config = dict(
    train_examples=78125,
    gain_aug_db=10,
    time_shift_ms=50,
    hop_length=160,
    input='mfcc',
    spec_augment=True,
    num_classes=3,
    norm='groupnorm',
    weight_standardization=False,
    dropout=0.1,
    beta2=0.98,
    final_lr_fraction=0,
)
Rows from block 6 of a small sound classifier, named by matrix and row number. Rows with one number belong to one channel. Each number is 128 + 32 x the weight over its row's rms, rounded and kept within 0 to 255. All counts start at 0. Numbers have three digits each. After the name is the row's rms in percent of the matrix's.
After each channel's rows are labels from the 100 clips, of 14976, where the channel reaches its highest value: "top examples" is what is common among them. Only what is clearly more common there than usual is listed. The data: struck, bounced, scraped and rolled objects made by modal synthesis. In brackets: how many of the 100.
# convs0: first width-5 conv (model.blocks.6.convs.0.weight, 128x128x5, each kernel summed), inputs 0-127
# convs1: second width-5 conv (model.blocks.6.convs.1.weight, 128x128x5, transposed, each kernel summed), outputs 0-127

convs0.39 077:084158110156158144106139187131140158108101128103094103094085064101124103154170094096067112103140103142098092119101153098122119085117136144086100114060140081161158092141095070113123105047084035110105137107133114170098170147114150133079115092091097109148162130109060158187033105135145123109119135174096107145136152097137142115162156105115117188122125136101107120111076151143139089092099
convs1.39 093:088164141111168145116125130126090119156142113164105120128099121115103096091190108121120138112136114142127191149122149127117130140127144144149116106144217169101138112092118146117085127144152111150127167144128184152142155136171149145115146137053084126147098105068089135101093113133096056142133111090128141137141150149115151140116114138151218184127137122143122149054150177215208242078162
top examples: small (90)

convs0.42 089:091159094101130097053073164112113114159148094125099111114142133107115121149166138164080090141134126167116089101112107118141103104167191131101106063105148127156144128150124130122089130115182090117114237127157102148132156126109163181083160120074127142117124087100091113140069157071109117114168128141084101107102131122208167107141130140094179172146088158070116087113071123112080062110102
convs1.42 093:128144174102132141150137064126152122162159158160130080141103084143110115092168084127166134126113122106106168130124153110092093118100143114134099149146239183096140129098102118119086137172167109154094173140115200160107147140176138154081113086078096139116141121076084089109121077158111096146139109096153158069128111150147133141091124114064206142100164162135111141100160168162188203105156
top examples: large (97); one hit (61)

convs0.45 169:102131114130146127107083176135111115128128149098090063079014100142132070101152011136041119140138101096107154115094140124142091101119087065071104115048132078130172137137151091146134136130120033134082124123123144137055168144116117078066130093147111119116137127126122182162120117127141155129103139130108125144148151108104091115136145127125143133148134115101104111114101090120131130128080
convs1.45 106:115098099102109115140128104152101110110128137104133168146106147124151154149122147137072106144066150067154111097202161141116219112101107160162183144170145118110134125131149110098120069109149130094145124102116100132129088118100132064170049142205093073051130178050146137131136144132109146127085130078147187138105092161177128105059096143172110124150101176129112167113164121129139112129090
top examples: small (71); reverberation (64); text has "room" (64); text has "reverberant" (64)

convs0.10 215:075152143126150116118115135134103146137150140088116134091161052134147105054141146088148132095150072123064111073133075101112130067064146128164126137123149112132138089067124164152126147053071175123126148128157135129145093124134141145157146148119078145138147090043115155148116131128154117089154046134138057066143160138141154168065105158157046161156139151154120148140095147158146146128143
convs1.10 114:057145100139160160085144133163095133088077127084095167105119137119103131138152120103087112139089108060119078078129058073107110104074084121089087118154186120121158095085155116101145100129131126132119163130143132111121143183140125087099078044120080085095131074108144116094104089134089129090047133146113142100122142134174080101105083139134194174133114142135162112177152095163163113156114
top examples: small (71); one hit (52)

convs0.38 112:095114096143141119063069128126087135137156114120068056124074100117126085118090065142025109167144101134102106098090112145134068106146183058122094107114168132134146118153153120137111137129184052109089197168153114161055166119120126162073136135067141138120130089115084089139087142138140141103151128129093109100110157112196137133135142133108136104147108142074131122130069121115114120147099
convs1.38 093:130133119136115142129133067125141090161159134147137065142139096192139125084122091117181160127111134161108108135090158106108056125092144106112102145175210195125170151097141129108093122202182147118095151131107190148112102154143137120124109129108085119123161176096082100187181114197118075212120111078132127092129133167162138160094118118085150118136136158138100126092165153165164190102144
top examples: one hit (67); rubber-like damping (45)

convs0.84 063:097167113117159109120094177136089199098111150105127112087103135105127068163099064068122065131125150163146120138159144106156128084117111132142108128125221105115148099124144116144149148154115113147111170180138106116134149163103107118112082096154147122112125110161174185136138209157111150101161124166156115148219218190132136183122129138157136123139172156217131135110134163150167142136160
convs1.84 077:157155090198155165099068141116107094146131115151140176102172120110145089162104139146133146125116169173161134156108133136147093141130183151117145129149183154127195127126108072128054124110199134099132108124095142155123098181115149123154119118126160114089098128107075110157168139180072121177122057090127113115129092117140131123086097169168118119156126053123091093100104116206172214115088
top examples: one hit (95); rubber-like damping (63)

convs0.127 086:190147140130188141132123164144092146156197125159198150169153174198150110166056147092143086130156151161147053151110126137152079155167145084110105103095120069123103112102167154143161159167132183125124142199141154131074140140082137123098131073180106157133109062174163154111146142134142146067116130094123115153077092152112103089140105105128145092109165139111121124128079129132183123165120
convs1.127 117:118076130134082112147079134156153098113143160087116165148160088091132151115093155104132121132112138129131046181125130129158133139115087112124114102160184161167114139098167110127098142159166119089104113138073098098088098123089084048135075098162075125068099175106178167166214132145083108187093083121112077143082124175163067129084095141112113118099136168141128105109146089145139151140086
top examples: medium (100); one hit (59)

convs0.40 083:145114095101153141080092126108116085133165104159114072117058134162129116142074075164033102145130139173136126144047104148163049150175194061106120098103170072105091137159123118131122154162158102067095148171151107175057149076115135141089110111079154153098140100115083112126105173110119140151142124136095124108122151134157128138142139121115147099157133176113154154115101100063126132148098
convs1.40 094:101123121126121111156148109110123112113133141101107064111106069173117105046168093102197175114097105199096146147090149111087086108099170105071107153167228184125158132103143085118115131178191113132099141125078127145104108161137139106104095102125074120108133149096122118163168123183110100185125119091158106137122130158149119112109098143105159138097127142133106126070168125181176200093098
top examples: large (78); one hit (46); membrane (37)

convs0.17 101:171071118093140127120125091104113112128143111148161121159149147167111125117114152080107105135112106151091140089141122137108117131138255144160130146115149087172176138122157162124136147150124152120099196150147097149118118144122103079119073081100132150100109087154068147200094095084115171098135175123161162126092128147191107151145139111127145114112137251084170120157161133119130141141149
convs1.17 096:104160087157162104086161134126096132134097106129132089128126061165119127057113099123191138123126114204092107151096138139102083119142128101099109112168224198114128137114113145107062123161228146095115150115100134125119100121170124097124093118147088111113141172113069099159155126162114142231134120133138095142103134146117124130111109112151139052107155156092088116116149180160171161107090
top examples: one hit (97); rubber-like damping (74)

convs0.74 072:192123163125112157118105144146120091115116172142130079077108186165088117168182159136122104131104145144148121141117160162134117190173175149125131126120147108130102157161110094089166127200142096131121154109108090120128115100082103058105076025199184133163178146204130143131100103144141171123123159142119164152169087138126131093169108098096187127100092173108169128114164081112118101100120
convs1.74 089:106127128154143143159158109125117114118110114129119119115153102137150102104094111135170143135124123117135137114115126100116111115126147147130102110151180173151133126137097129103081126148208131130114131110113158151095126139148130140104128120156151113117120139122094089168174133180092103182137016084179065132134115151103151141020108181202146114078083170127090156108100157245172216140154
top examples: large (100); one hit (97)

convs0.23 085:195107162137101157125113154153142099159156156163134104087136175183069137147184160104129099103077145143139124118145111164152153160152210139080162122111152104162109147148108059090145104184126062153121169110091118116126128116080114109124083045130189112086158126159125130200176165115063149115116155150128150140152110126143113126161133100099171116108124223098169122108156126075131127115125
convs1.23 096:097136157162152143172176130121146116125125111133115123121120117180103124091092109138194114145117133159116132099102112139123131126122160137110122128173225196169148110148105119101076121142226120107113136100106153137117138146161133137092118115163118118091108158124157113169155128171071125194116037098170103124117131166088136125063111163203135126082113176094088142118106132217170203135130
top examples: large (100); one hit (92)

convs0.87 090:131113129109129117119125131091114059141147091120157074157103103112102132136124087111081085103104099087110110128158140118142104126166149154121132114074133087100134136134087119084136079167091074103072137091127117097043129130098112068054087085074142092138138111157071139106098096102153177075059128119083122144106056060125093089144131121085151123110100146093156140090130096081096121073087
convs1.87 122:095132140173126128089101139138109153115162136106189138160125087127142158091133140087132131134082063068082195108159113102093119114075133140063126114141172154182193168128164090124090116128155088106151159124082168148134143142196151112129127107161078132060112168094156142152151125132057113156141102069161070148120162182173194130109105153135139126120115154153110151086145149136170187096162
top examples: large (90)

convs0.44 072:160141115091154154108121137103120116100107096149175128075113095108112071166125087090121102085110083045105120132126127125122096125154111097137106116074127065089082110098081133154189112153084110175109124081122112140022129133133139083089121085085110087163160156174084126103100071157128136119063136126107124157118100096061097098157136123118161112138126161150155177167181086121158132139067
convs1.44 093:083153191119151098156127161211198179121152168109137146134130071131144147105179151107095152130144119078153143124144143147142167084104104166089175100128166139149161105124142102174128145144167133140174169139121176170160185141193185144126148106151065131093063156086102160169161196090097163162161112146136082167126149147096166138115110114123137123119102131138100127080112151138159200168148
top examples: small (81); one hit (58)

convs0.85 145:112145068124145110128108152082115035118115084124072152113127150116122122164144127177120123131133154192140186120142131123136131115131161097130134145115162124118158128141174124113133068136151132139038134077141108075122133137073071032094127123103151054142160122147162141153099135132153138121095122091141117128194129186164117086128122124129134175143131151153107155123109011125147117115044
convs1.85 098:186121130157107106126097106121143155102153172086111132133177137192161145161160133103178166133127131135134167126116117158112070108147144152145120136159163160141149107116188135123106030176149207145161149081127129148137138177143147137163061120173095035077082116104118102129106155164104136122084104116149134115131101131167125094104088141112165150121065119109093080163144126181178203145088
top examples: small (100); one hit (81)

convs0.81 123:122137120090140121080076155115097045155177112141074178118135136129134101176146124146144152121137145162142177129125135112136094114137127081134081126127193138159166084134175133154136090156167134146083124159144116132161125144100102063104166168156156052167162131148136137160150195146161093117137090106110093140209168101140152105097095208138153139138116126144099151101113025107108106098068
convs1.81 114:160155170104148152153153118158147137113121164134100173135177161143207140143144143114186140132139137131135123115159153130155113143108144155178165135167139151121109139145173153110120043160148201175181150060150117151159142142153157102180062130222122041118124104092179115125111145141140120102089098109109157132131136117123101108088109131131159113121060112137140124171159074162171191136059
top examples: small (82); one hit (78)

convs0.102 110:161137141123152128113100113110096116123147129127163124139107169144141146188117103135094107159122106170113167100135140120133127149140255111159158141135146097197203168129172168131118142127120138126111204129153110166109116153136114108150096139148118136071110060151104100202084097090098147048127156157130118129076127092193101149146128118120162104085118224113170107120147111109112143131116
convs1.102 086:084177122185179139097182161184071142147115112149149112124123065135131136101069149096107112136141118141088073136128138122097088103138081118100089103138206179159143075091104126126085123172190109079113160120119134150137117154120157145099097112156092107130119140100064125108142162157122139188176153154165135114136161179142179141141133106132109033135151180129110116134122209128164168173143
top examples: one hit (92); rubber-like damping (68)

convs0.57 092:050106146107124089111102165134091103128152132088109109111104125151114145098099101094133100146112077098063092096104109103079125100121206103098140153147232145154215130153165104092100120126195066140094190131120122097123158166109103132080115141093117143101143122112154136199103107103128146094180129101160111131135129187212166172119124117167129103123150159143105099120160143124111157139163
convs1.57 102:129145055161132156119130094124095088127104106128138120134189105160154133088160151113178144147137128159148161154111113128149108157131121131146105104151208197146201109115140149115041122162211160085115141131128164158130089161158151123120105116099122119087102149093102083178177138168080122181118068127132099139115131138149131149074097147180141097122108137113089127100078136207171213121107
top examples: rubber-like damping (69); one hit (56)

convs0.66 074:127178158130125161144117132165097099126137170126139132080137118147074124098185197103133099085099143118132178091157137115128170126137195144166144123105240087148118073120124114106185129142138121132128190106087124176096120072080114070118091033148097135192172110140141098120116132167180095127089112120132108100176137132159072132126095084092128128137135135117150158122104083085119105136086
convs1.66 106:125078115176074160121176133137114124076101144097109095099148095170132094091100092108185165137115112169120171151122157110111101127106143106116116108163209173135115132102141109123058129116197134105088101126101115116087077110098067064116127133172113116075125124109143134156172098161089071176107072150151088155129143149131094160076085190183100116091092112113097120124117120211145158129111
top examples: medium (98); rubber-like damping (74)

convs0.75 092:168156144068131108114107135102103088109129124128151107105149193189106137192148169064123099111108138115137093109131115137151123135139220132147130134139192103163134130117100162124157110174092139140104157140119106117114113167061062056150084040118148104086117095155106135162079101122108153080119157137128147159119116146147073109147139107100182112103135236116181119136163107096099116104097
convs1.75 090:106172168179159131140180135109111141126102093146154123135168085189144132108077135118165139126134117137129147134155119135149131135126113098156116091149238159175136093138127146118072126139219133084095104099102158111106143135158112136100121117164117109097108166092141137156176142188093134194139091104136115140093135151115127139102112140168150093108078210110083114114112134238173210121128
top examples: rubber-like damping (88); one hit (79)

convs0.55 080:164147138089165092056051152113094101151161104150101105159091123138128096169109088112088108113113156194145103157083117128155050144147159126134053104101214131128143088152197119113112132095160116127081110203152105142103117116093124148099158143146144144124137082082050162157100150086138086093169140116117116122206111118138149106135138192134140107116141159124098149117080131152153108137158
convs1.55 113:129123169160117142172173083131112091132164148112157153131139161119161139149143148100170151111124131151120124143153143102139164117095145169105151111131202155099177139132159101091104124142199110095132137092127147138153089136130115110177122123159111129109126158116190095171201086176104090172130111090177129106146128195191140152103107187152148116105085138150079137075118127227190230136123
top examples: rubber-like damping (36)

convs0.88 093:145081139113116154119107143159106117134140152157164068065071145174097108142170105115080130112078104136105146083154118123121163133125239123132153128115126104175171121112137107097129093146139109148100165091102104141106103169099109091131090064124146099058090113134162133228115140090064133125150116140152095140105170134174122167103137141096152157083122210105139060111148088093105144123093
convs1.88 097:090119076173113119126153147136090138094094101094126123105160080167131105079160132137186141137142120150108165131109155139136111137144100118131110108177252202147170089142126148114067129176227140112109153130107138144114145160176149121092109091121127112109113137104084108145138154172100149187127105137164115154135113146124125140089137130166157119135126136059084127097134163204187216137150
top examples: large (95); one hit (82)